config.toml
image_size = 24
norm = "layernorm"
moe = "soft"
drop_path = 0.1
num_experts = 32
pooling = "mean"
learning_rate = 0.0033
beta1 = 0.95
shampoo_beta = 0.95
precondition_frequency = 50
one_sided = true
epochs = 13.0
lr_schedule = "wsd"
decay_fraction = 0.4
Rows from block 7 of a small image classifier, named by matrix and row number. Rows with one number within an expert belong to one neuron, the router's apart. Each number is 128 + 24 x the weight over its row's rms, rounded and kept within 0 to 255. All counts start at 0. Numbers have three digits each.
After each expert's rows are labels from the 100 images, of 14848, where the router gives the expert most weight on average: "lies over" is the class under the peak; "responds to" is what is common among them. Only what is clearly more common there than usual is listed. The data: cartoon faces.
# router: slot weights (model.blocks.7.mlp.router.weight, 64x160, trained with AdamW), inputs 80-159
# gate: expert gate (model.blocks.7.mlp.gate, 32x160x160), inputs 80-159
# up: expert up (model.blocks.7.mlp.up, 32x160x160), inputs 80-159
# down: expert down (model.blocks.7.mlp.down, 32x160x160, transposed), outputs 80-159

# expert 11
router.22:084108102168126126106117127099133128123181121124162134118111109072115116105135196125118157112140132150151117129127114089141143120139118085107129138097168106163141141095134138145144125133125143108137078161163157163125122165164124121141125150
router.23:091097116160142156095138145144112129121117116088151111154107120107123112124168163124145153128129181153136108143135137097155116100101126088110123124130178119178134135125140159149084145171153160117151099194178155123097115167142101093125092139
gate.0:172143106078138105136116091116110160124090138117078172101130129178133163148093106160114100133132097124103139103101115144135133163145123173145131111132103113113124109116162114114126140110098123142132161132111092137157103095112155147122126095
up.0:140125113121166158140125088136175093148146119156107041132109113129149131162131106083144128152111132145141128142172136140116102116099118146094131132147152116151121111142129137111126110111136107157152111139113151138082124102149173112149104122
down.0:158132164135170159126126121162136093130117137144133139114096114131099084157117145121135152106081125090160132124104124113107094121114113139102114094109173105109100150180131116124133127159122130127118163143137128101126118088111134139107123107
gate.1:172141088106121127133111106092147149118121142152126133087134088138123166124135102122109066135122119120135106099070083146143109160154149143113096137133133116106140122109148092116163128127109110150136157099088104131153120109137108138088161131
up.1:127101137118126153100151140140100094200103147102131075133113071137123119104131123139137139138134116164174093122134110138146154133094090103139077171097124150121135139133139098145117097113090110153127102132136140180097097124142180142117135130
down.1:167135171101197152096094130142149117139150149136148159106142115153110141163077122138153155107116128166147118106164133086108194138121090115138101130083143089123139152134154139152130159139103137167139089133120116111135139152120130149089126120
lies over: hair
responds to: beard; long hair; green hair; hair: curly hair

# expert 27
router.54:142116073167152155099102107107097133124120095164156144144146097135171157091104182136144172109121188153113106106132108102150145123105128115126122133109143119148113135097119144101165134142148154104152126153172103157156123143134116109129115140
router.55:144131116132083144130145108121134139139094093130160119149133091139143119165131132127089118137129133161106121112157132078114121069100139113157109086128169072162130084137101119156154190119121169150145146136155136141147118115117085161183111157
gate.0:143137164093094133130144111112108110138085180119112082119165144130133093136105112104119105124087135167144142122152166151149157155114098124107133156128108113151167113135194108137094132089102093140183133149111096127099089123129124151082109093
up.0:144110126169137129122137110135106116120132113124106144077090147145112137121114110099130131065102121135151141106143124110123127205122123083109131186117114112091107095135118140153124119129135182126137088130110131123141140105133091152152118110
down.0:131092103101143118119154128116145143153126111108150163136120122130125144124149082124115145171141140081135167143137121165134074128118109148092089144181124118143113096125133112140098111099115136099134146105126138120105138104070141065167149109
gate.1:113137149112145098107120149130152140115111188154092119105175118081105107133111090110127107080142093124116112130098164194140170123134101137114119129141139107087133096166151121198117088123121113160131150111123113117141117067134122154135171122
up.1:162124111129093148140159112125116137175127082086145192102107124165155144130147135145126119134130114139122116149159135089098110117101129145141142129111108136199124157144108160076162164066132122108111126118116154151111128144105159089152079141
down.1:101144159117129187125111099155087138116115132127133139149102144174153130152100108121147105147138145141154125139144114108110161129118124072166193175108094105140129130114129129120126096150135129155155122116142101099158118136173119125111104118
lies over: hair
responds to: black hair; cap

# expert 19
router.38:090085130145148132095146125155144135120121113123117122148117100117151097120121140143126157122147082122098125140128126112110161154123091120101085101133126156123162113077129144131128109141087099155142128156183151112122168081129124087094138137
router.39:135131135130121155087125130133114140143115117122117170129097097144142118118148140121163113110139087130083108125124137129134159164116098166108093116096112123176176104105158104111151148151106096153140122144142125116080136094137113109099132178
gate.0:152136107168103122117121131119131143131155145100170142123128137151107118147128119110088108171125158119164147089137113117097089104089137095149092142112122157099114121162081075117121143106153154067110118152102159123177125156106159158146130110
up.0:111118134118155128118086092128156152159116131167131094162132126150185083065097145149116171137149148142105116146148098145128119112068129116136101119139105117135168138124104116088130087119123126105137151117142109144140149115133159114118123105
down.0:127099145129177129097139133101116121131174115117081090137123126142076122118137133102117108125123114120173146048145157120167131126130127088124165136136096206141118140119119121126124171142131158128122137176118132118149150112113090153107137106
gate.1:137126120164134110096124147100087169133185134132129090103120131141121128161144132170079157131151127164101114122105076120129146125142192145119140109104106140154138187157093158143133130124130142097146150137096139098137084154118105140129107086
up.1:119112100112164170128195149127127104090146092092109108152130121107127164161117119134169106098128077126100170132089160122165131116152121131131108111134142147117106122139167154148144154132127098177103086157147131132140157108151108153130177145
down.1:108154151139118128114150129133124142122124112136148143106146126079128165099120161103127111129114122124122105128123136041153126122108129100124137117138073127154137152097123173109085117125135125108089132155168158171152154125098192127088105147
lies over: skin
responds to: winking; teal face; bald

# expert 18
router.36:084104129129093112095112126125129129180158137098176149106140092093135152124140117149143098174154123156119144118158119091159115134142145154127140156137110164150108189139103159075159162124079122096104115114127142135153106152114122150111120143
router.37:155141112105083142120138115103077121127147131120161112089074109166151132119130127100089109144108136165142128141131109098122133147119148128145137124139109155177138177126095157104119139085122148090134139156147120135157108162128080176077116174
gate.0:137174128120167172181126136142072102119164156090119118143139097145084105108176175107119116108121125123119118107124148116099082143138092117158116096142116141122159091089153113184118110162134135131125122129139154131102146132110143096131111109
up.0:144136108182133163158114108142135150135112122125122084113125106129150152117101155158108147087137153160125149146150137107124081135109126139165120141134138129128147129111130111092125159133150115123096200131122108147137112116104136083112128101
down.0:118118120108139125147092165115092122142132145151157164132147153139101130144182104114090115146159128177102119135121142113133120131072137176130120126141127138147093158092103174131098144089142141171108134132117139145127120163123099107098175142
gate.1:143136093128171158163144124106141115109168108143143123148158136113159139084139152123147127128148102168114128108096120115147139163094107103116119155116104117097158112122128155077099085145111084159109164103112098101091104150101132097110130129
up.1:132137119102126115106154121106119141126132144134114147097058140122129094138137095124100109106116079119111088135157121140114177091125175157113124126106151130113151154152114135141132139099169160084128125141090104137121111132172134169144124103
down.1:104097163134089146115128137177115183123129137133140140095135109091166144136140152142137133164142119137121133096130149130137136160119160102153121151158119122079123144171101096120147107152137158106109123140133129107144178132131108157142099130
lies over: skin
responds to: hat: no hat; bald; orange face

# expert 12
router.24:079097141130100096116152128087134097136139118096182151140172100088133159150188113125150075138132140123131177079155153094133152151118138131152102125107132144128144144152118133131137153112124167151144125146148137118126113186135166096146120172
router.25:117139128125141108146157107075089078130127125086177152094140143090127146156183148098149093167123104113140162121116135126144155093121155152168085109106140160117159127156141166126164162100139165108130101128092122117139082153132136090115078174
gate.0:138165111081103152104155130157139122125139116159105098147108129146140069116152110116147149120157120157140112159117155147112138133098144096110177125118102128119121171113147144160133077129153106104085110143107159146107130114137102132115134090
up.0:141088098120114114116116115129100153076143147110138119153150223161123155101138189129100127110147135134129128118149151158136101141128089116125129138065128100157106106098110132087123116119152138113105136120118138119154114119108090118141138112
down.0:083095092118129139120172166138126159109143112150119116132090162119172105108116145112114157140180121148119109141097166125126134115125139110110139141081127155098088134098124123112125122118112103120098138141098137158130151135173171119164139084
gate.1:149149100099124146128110129153154171116115101143098147170114170159128124108102153144058170099148168144134105144104120141094125121129086140120178139117128125115099111082142141114111107158151106088133122156125146143119171102146088140128159077
up.1:127108108134118163165083125111151133144125108076139167102153082148141126163143156110123118122137119143133110111165166097142179129167146133174104119124139116130111124158110080097135136137164152166166135120180152148158089141114105114175126126
down.1:086135114090139173133126126105129130156160134143078112128127144152150128061123151125120121153126134112140082159114136152099130102109100127068112115121144106105168132141156102114157123136159115107168152137131160132170158131171144146120110166
lies over: hat
responds to: cap; long hair

# expert 23
router.46:140117091130105122094139126101108100128107095142142119122104134099158153135117146100115139155101115139067142124138102064130127130141160133108125114109142174161114147104067133089132121124142171069147161173152130173145103151133117116125072184
router.47:121114160123162113096134099116090153145157137136138117074082118079110132097137133163168135113129094153154139149168140113178119147101093139109118160140141129166123167130112164140118159092129106111113103168112108146077106173157115154096119137
gate.0:099112168086187129141142101094110119127124145108077093090141160153123118113161104107124159107131133155110128154157127169126150104159128126129077141171137142107128135160097133106095118125106135138150118101136126139128145152097136135155116114
up.0:132097111168079105112108144174136148114129118141156144193137125129123132125141181137131157116134159133129143153126133078109107131087117109137172139111147131148112138102154168135164160152146107092074119142117156114116100150125100102125123140
down.0:110118157113139101131131147144084130147155174141143158112164098078066098092165130107122106154189088126113132139151143131116172139124142112142112129106113151134117117097138103124110145136067119104121091119124064161142127111138097114077092098
gate.1:146187111126144146111112136171116081114119139154136102174131101155120106127111110112116098155077122083126057110106119127129162118115137104149155121089075106109158119127170138112141102166130138172159125097121136102110134136162148124129149112
up.1:156102119119101072102185126108130168157118115147154181086142128133206105131137080137120107127134127114127112104120142099099114106095152126142158132110161114124137123120126106122176130100164132087122125114093136107138136123148104157133141134
down.1:145123190119099129099135151197105140143107110151097115140108110124115140094153147158150137115085126147110174136107162170094154122140129049135169124129111150118118105178096118142116142124153126162136127135143118128117120073132129131104102159
lies over: hair
responds to: sleepy; grey hair; long hair

# expert 30
router.60:117111104085086119144134156118119123104145102136160122077102169117156144115151129108148108130155094120134169125145112112153119164154113167099147150108119121113120181106100140115164113088167151085105117129097139131139100168129108115089103172
router.61:091085110115112111116123158154120128122155132120163141136095171112142149139160131154118113138138120162143165150132146142120121124136113103110151153114125123127098184102114173147122161139147138076103144123129135136140139146105104128093102166
gate.0:132145118117102181100136117123132146077133102133124147138138141123112116151129115148106119145134109120161116128104218110133112120177091139124170127125096161162122129103150146156132094129091099132152083142166116171137120127116127166108102117
up.0:151125129114109137117130153112105104072132158138132140186159129120139122112117137137132111136139115105143132106088183128140093125174132088164174110116104125130132116093137172145108111148142109145142127139161087111158151118141170103107090124
down.0:142109137130113183130147134122147089120138130127133139135100125109099102118159113143142163108138098142173139137082125095081089123129140136161164133132149139118121129121114094143153120164134121104111094099129121139090127173141102150095147122
gate.1:157136132135143155138140121128130150149149118106086133141092104140135103124085094163116168109103138131139081120127132143089136098129123167176126073115110095127112148149159072119145167125143148154135152150143139166132143117155140108175118071
up.1:131110107116134145069113105141120167133126127108123146146135167158137146141112136120114104105134185128134082158164163110132069105101119133108149124116070153173155117073124139114136103114143136132094154102091147116123110140111123171097103133
down.1:163108123105080147140137114149102123120156140130158100129131145163147142138084140097113122122128149132126118190119120179127119051148131085100112134150100150138130093089135156128099142066167121159088096147144129105117111136095179139110101098
lies over: skin; hair
responds to: sleepy; orange face

# expert 8
router.16:127132114145117114149165187138114116118166110135150132136122156120156141096172119141162113136143149143165160155144105153168114139140159126133105148100148103110123170120120141142149123092164156080100118151103158125109112160104136108134100196
router.17:072107115125105127145130117121120173127085132139149111141157109174165111140125133120080238116137133151093100146124124135127127163127144103149157117117137107105160146097172106132107108094118110096153112135115119113128131126139138177102137057
gate.0:167157131124142144138133073104122114124108130139114148153135102122118160153135084130101108125112118107132130125160140104144117109122143160132093147139123116131130062169102155148119152144111128170131146098169129158089100104118149080185130144
up.0:106119124120134125147107117125162147125117112132143133106103117145144155148097143162118128115156150155133141152110119151103143119137166133124158114119116141133105118101117123125142119140143111152156117090130108119130132129192082138133125115
down.0:123092133132116126129138069149134116128113115144091139139111111119117120151169162162122073137111106145116092141132110082091124144131118157155137097091159064136097134114118112127131187111108099164164149086145141107122105116147114115116112124
gate.1:144156136149197162107165111131101119121129156091126153148182129140124122114132122135121136124129079081163095144139126119146142155140138114088141127078108154115112107141078132146133119157093126146148127122102139167172145098126131101157132128
up.1:140114145140112127131125144103151141149147122124099111109142142126062119127124146131116108151128138156103144137115120153139129119140161146159081120138107070161158085161123106081158114131126118118077153154137142146119101102097155126144112151
down.1:098159122124140086128129097158122146066120136132176138134135104101100170156090108181152139144148148143134098062153091123148142161101134097141108127145111160125147101097151131115149130117136154106149110173117123106135126121137109130137121119
lies over: skin
responds to: grey face